Weights of a small segmentation model.
Model: 2.4M parameters, 64-pixel images, arch vit, norm layernorm, activation gelu, layers 12.
Training: 24300 steps, batches of 128.
Data: trained on renderings of 100 made-up gadgets, each built of a few solids, in any pose, 97500 training examples, 31.9 epochs.
Rows from block 8 of a small segmentation model, named by matrix and row number. Rows with one number belong to one neuron. Each number is 200 + 30 x the weight over its row's rms, rounded and kept within 0 to 999. All counts start at 0.
After each neuron's rows are labels from the 100 images, of 14976, where the neuron reaches its highest value: "patch colour" is the nearest of a few named colours to the mean colour under the peak. Only what is clearly more common there than usual is listed. The data: renderings of 100 made-up gadgets, each built of a few solids, in any pose. In brackets: how many of the 100.
# fc1: MLP up (model.blocks.8.mlp.fc1.weight, 320x160), inputs 0-53
# fc2: MLP down (model.blocks.8.mlp.fc2.weight, 160x320, transposed), outputs 0-53

fc1.165,181,170,161,146,184,206,196,189,195,154,168,189,163,136,209,202,206,166,178,226,149,168,218,237,198,225,192,171,187,284,253,180,213,147,271,210,220,190,213,204,240,196,204,188,155,228,219,199,145,178,194,181,116,210
fc2.165,206,208,196,195,193,225,218,226,197,237,246,187,238,166,198,215,194,205,205,168,218,144,239,174,202,195,190,252,213,134,186,170,215,185,196,205,255,194,173,167,162,175,214,182,178,241,198,176,201,231,170,213,200,170
patch colour: pink (35)

fc1.180,233,233,249,206,237,200,118,194,171,231,160,175,185,216,226,194,157,204,201,166,259,197,162,211,147,191,171,194,233,153,201,162,168,211,219,209,204,238,245,247,175,177,180,132,218,225,232,216,180,249,270,152,173,196
fc2.180,219,184,139,191,242,183,193,250,139,222,185,182,201,135,192,198,221,202,154,213,206,184,225,187,186,224,206,250,232,169,201,186,234,246,208,244,224,220,157,239,171,172,210,274,185,200,223,157,175,170,163,209,239,206
patch colour: black (38)

fc1.289,231,160,188,178,238,184,228,191,226,188,241,165,266,202,240,230,149,219,176,186,190,241,185,172,196,192,192,222,218,188,209,186,227,179,199,215,234,186,157,223,228,166,165,213,205,184,216,244,201,223,192,187,192,195
fc2.289,184,266,194,212,208,244,211,168,236,133,219,238,244,224,168,186,149,190,169,179,189,207,151,161,222,148,217,215,212,259,203,264,207,212,220,154,165,203,200,189,217,191,199,169,170,202,156,217,233,203,227,176,192,236
patch colour: grey (62)

fc1.220,225,175,201,185,162,225,188,230,204,215,173,242,170,171,151,206,257,220,261,217,176,246,183,216,237,175,164,186,174,183,223,172,156,197,193,230,201,176,162,171,220,192,177,186,227,205,209,204,178,157,250,197,205,186
fc2.220,204,188,214,185,204,177,185,224,188,229,241,191,226,205,204,188,210,227,197,166,178,198,208,202,207,209,263,242,225,215,184,186,186,177,151,199,215,212,141,163,251,186,197,155,167,208,172,178,262,253,174,208,186,154
patch colour: white (47)

fc1.305,206,181,194,207,160,228,177,215,167,217,216,213,245,219,232,213,208,228,208,191,183,201,209,164,212,169,187,128,181,188,179,239,212,219,176,222,210,232,188,177,199,196,198,243,249,168,235,239,205,179,232,158,214,153
fc2.305,209,240,160,205,200,170,203,156,162,237,178,159,181,230,188,179,189,146,206,200,203,188,161,168,223,184,193,238,254,213,191,164,205,197,229,236,209,154,242,165,165,226,259,193,138,247,194,221,240,206,177,227,226,214
patch colour: green (37); black (29)

fc1.191,171,223,204,141,242,135,229,235,194,175,224,163,173,206,244,169,198,155,198,186,230,282,173,262,188,218,232,177,200,178,203,218,214,179,186,232,236,274,181,175,188,161,178,244,198,212,258,214,151,256,252,229,220,178
fc2.191,192,256,170,217,183,164,221,262,232,160,267,190,222,263,207,166,213,180,225,198,184,209,215,248,248,156,197,242,217,192,179,256,173,278,226,206,165,234,200,166,118,204,172,210,190,190,214,197,180,202,182,197,209,161
patch colour: white (75)

fc1.99,220,186,219,161,145,182,227,171,199,235,206,225,192,220,235,210,150,163,187,237,206,191,132,191,208,222,105,208,212,146,191,207,229,223,178,205,212,171,239,195,197,233,164,236,215,243,249,229,190,207,219,134,185,170
fc2.99,159,200,244,240,176,210,180,172,203,208,173,220,181,217,173,227,175,199,181,164,151,201,212,179,176,187,221,201,187,192,259,136,176,197,206,208,238,217,156,213,226,203,213,190,161,209,133,216,202,197,221,201,204,182
patch colour: black (30)

fc1.308,182,192,189,223,188,214,205,202,242,220,186,197,169,177,183,238,178,254,190,188,189,212,165,218,164,251,197,170,243,153,181,167,201,164,220,186,186,182,190,186,218,212,227,123,195,198,194,235,205,125,187,208,220,169
fc2.308,191,216,195,217,215,209,240,235,196,195,170,225,150,239,194,232,157,153,161,203,230,190,198,222,211,164,141,200,212,191,159,245,209,233,247,249,201,241,127,231,196,226,230,208,197,209,182,195,200,287,187,205,209,193
patch colour: green (36)

fc1.27,158,179,216,216,216,239,183,150,239,194,202,232,224,199,241,171,230,175,230,217,163,208,186,211,213,207,185,186,190,224,192,207,257,242,193,194,230,218,174,172,188,224,250,166,165,225,189,147,188,182,225,177,157,154
fc2.27,196,215,221,211,232,179,164,206,207,152,227,205,201,202,215,238,156,175,221,218,214,152,233,202,209,224,150,214,198,122,195,187,167,178,197,184,147,165,194,223,204,214,93,220,215,174,188,213,171,182,213,258,220,272
patch colour: grey (72)

fc1.17,217,169,225,263,235,196,201,174,206,191,157,196,220,185,203,212,175,190,253,189,201,190,215,182,139,158,210,191,198,218,202,213,202,220,216,187,214,152,215,199,190,203,162,175,185,172,213,213,201,169,149,167,229,211
fc2.17,231,193,183,219,208,161,192,226,166,211,220,182,224,184,226,198,156,256,218,193,248,233,127,134,200,161,214,206,207,218,213,172,223,166,217,174,228,201,151,189,178,223,196,116,198,179,200,187,227,224,164,190,214,257
patch colour: black (89)

fc1.89,239,211,219,183,192,248,148,241,217,235,207,196,202,196,192,188,225,200,184,203,211,208,154,213,204,170,174,197,214,202,233,220,84,215,222,219,191,253,225,223,220,199,131,229,175,183,175,195,229,167,222,205,184,208
fc2.89,214,190,175,167,159,221,228,251,196,229,225,162,196,218,171,191,203,203,195,210,197,198,227,195,183,210,180,216,199,227,174,127,232,200,193,203,179,237,187,208,228,241,182,193,219,239,171,225,202,204,195,181,145,225
patch colour: pink (30)

fc1.139,208,164,165,252,184,231,194,222,197,199,223,239,189,190,220,236,180,179,193,203,231,229,147,143,227,219,238,222,189,207,172,222,228,207,229,172,200,173,168,197,217,229,218,206,203,195,187,221,148,222,220,238,184,207
fc2.139,194,179,215,199,186,203,182,179,212,259,206,220,210,184,224,203,159,163,215,204,147,207,207,262,199,209,166,210,239,239,247,139,161,165,226,229,259,190,230,236,220,197,225,129,201,261,191,163,217,206,174,162,230,222
patch colour: black (41)

fc1.47,191,179,165,228,150,210,168,194,198,189,227,193,276,206,164,205,197,247,213,259,228,185,171,179,214,164,162,213,243,185,178,209,177,171,184,257,234,248,219,163,222,219,176,201,235,194,238,243,261,163,241,167,168,193
fc2.47,197,253,177,208,221,171,234,205,156,209,197,152,161,247,236,188,167,210,198,160,210,157,167,179,185,204,185,217,205,204,174,160,202,198,236,188,209,131,230,152,169,194,220,228,160,241,210,254,238,207,200,214,196,177
patch colour: green (54); black (32)

fc1.120,209,247,155,201,220,200,239,184,180,195,232,207,197,211,227,248,239,187,200,187,185,200,199,258,195,176,186,234,207,221,223,207,180,223,191,190,183,166,150,255,172,129,184,247,238,227,225,216,215,222,199,207,196,163
fc2.120,214,154,239,174,180,174,194,262,190,252,212,221,272,217,214,183,197,240,217,231,208,220,211,205,211,257,196,148,198,227,174,231,228,232,185,159,224,221,243,221,203,193,236,182,130,176,209,200,171,245,239,195,219,155
patch colour: brown (56)

fc1.52,217,202,216,224,182,171,170,176,180,207,250,257,234,170,159,192,160,243,194,211,197,225,177,198,213,158,215,200,209,198,215,231,225,178,140,236,194,216,252,221,190,218,174,240,201,166,178,225,221,212,242,159,200,193
fc2.52,197,239,205,195,205,212,167,201,184,191,176,144,195,262,208,184,201,181,251,155,226,194,199,129,200,174,194,256,216,210,200,175,201,228,211,181,261,137,223,169,221,194,241,134,161,196,203,182,219,193,211,208,287,191
patch colour: green (28)

fc1.227,233,225,223,189,242,175,187,188,199,148,217,163,265,223,212,252,182,195,186,200,195,189,225,199,216,159,242,252,202,214,227,161,216,234,156,214,195,143,236,263,173,198,245,224,252,196,195,216,229,216,224,198,151,247
fc2.227,225,164,201,249,177,230,240,201,199,231,244,212,165,263,195,191,207,190,150,158,208,222,240,203,234,176,208,109,220,185,161,167,215,186,281,209,151,223,233,176,233,170,185,194,235,203,149,225,204,184,205,204,247,186
patch colour: brown (70)

fc1.32,199,235,220,183,229,210,203,230,270,232,198,169,197,182,191,227,192,178,232,198,234,204,248,207,195,199,158,148,224,210,159,182,220,150,201,195,199,193,221,175,232,211,138,208,203,171,230,207,184,243,214,155,238,240
fc2.32,242,221,193,211,231,245,160,181,173,194,235,198,202,206,171,163,154,198,174,161,204,168,238,198,200,225,155,145,169,253,266,260,185,255,234,231,163,157,233,203,175,185,222,237,210,162,207,209,201,212,187,240,151,177
patch colour: brown (58)

fc1.137,196,210,176,162,188,162,237,212,159,196,221,165,218,151,229,164,166,209,234,240,157,141,220,141,150,188,151,265,175,169,188,183,156,219,183,231,197,192,220,177,258,226,206,207,194,235,205,192,198,204,176,245,245,192
fc2.137,234,231,183,183,203,206,206,210,126,172,190,174,193,214,173,245,232,196,208,150,187,279,200,236,215,225,151,166,258,211,220,224,208,211,181,202,208,202,196,172,205,167,197,240,236,201,199,170,167,212,188,161,225,210
patch colour: white (38); pink (27)

fc1.208,154,204,261,231,180,202,171,212,175,203,146,198,168,193,235,205,186,203,195,193,131,185,167,236,187,191,235,218,200,219,235,203,237,208,174,153,241,225,171,205,231,207,229,222,203,194,218,225,163,219,231,222,223,173
fc2.208,215,188,157,169,207,211,228,221,219,193,198,167,197,205,174,184,218,217,209,216,231,215,280,184,217,204,157,153,197,184,153,193,168,206,234,257,166,211,186,211,164,202,148,158,145,209,211,179,209,219,215,201,171,243
patch colour: grey (62)

fc1.113,166,208,172,197,175,188,204,234,232,245,187,162,215,238,252,166,208,184,202,238,185,228,110,240,177,257,215,221,233,143,222,196,184,188,187,203,208,191,182,209,206,187,195,129,217,218,233,249,207,196,226,211,204,214
fc2.113,251,227,196,202,196,163,197,236,189,241,189,187,127,243,216,218,167,216,251,185,184,209,211,250,236,224,172,259,211,185,234,211,233,231,201,183,182,223,198,235,195,180,154,260,202,195,219,202,247,152,198,224,212,153
patch colour: black (29)

fc1.273,204,183,213,176,228,178,213,187,156,180,205,196,149,193,235,211,204,195,201,190,220,209,150,223,190,192,204,180,206,194,168,153,155,205,255,224,172,232,216,214,201,238,250,125,178,246,220,197,162,171,216,182,243,205
fc2.273,229,211,228,218,117,185,247,216,246,204,219,247,168,203,170,222,178,212,223,100,189,137,216,197,218,201,198,219,243,265,168,264,235,234,200,151,191,162,197,235,225,228,193,190,212,207,182,188,180,183,196,183,207,172
patch colour: pink (27)

fc1.91,153,194,197,210,205,214,140,162,215,205,200,161,249,176,178,169,189,235,205,223,186,215,228,199,151,247,197,241,197,206,195,186,170,208,228,225,215,194,196,233,187,169,159,205,211,207,216,211,192,173,240,167,195,232
fc2.91,236,219,201,194,172,208,190,204,193,224,155,228,201,225,178,231,214,208,215,178,172,151,191,229,189,183,218,206,190,176,216,220,240,235,197,216,188,202,167,202,167,162,173,223,159,203,174,207,157,214,202,228,241,171
patch colour: green (34)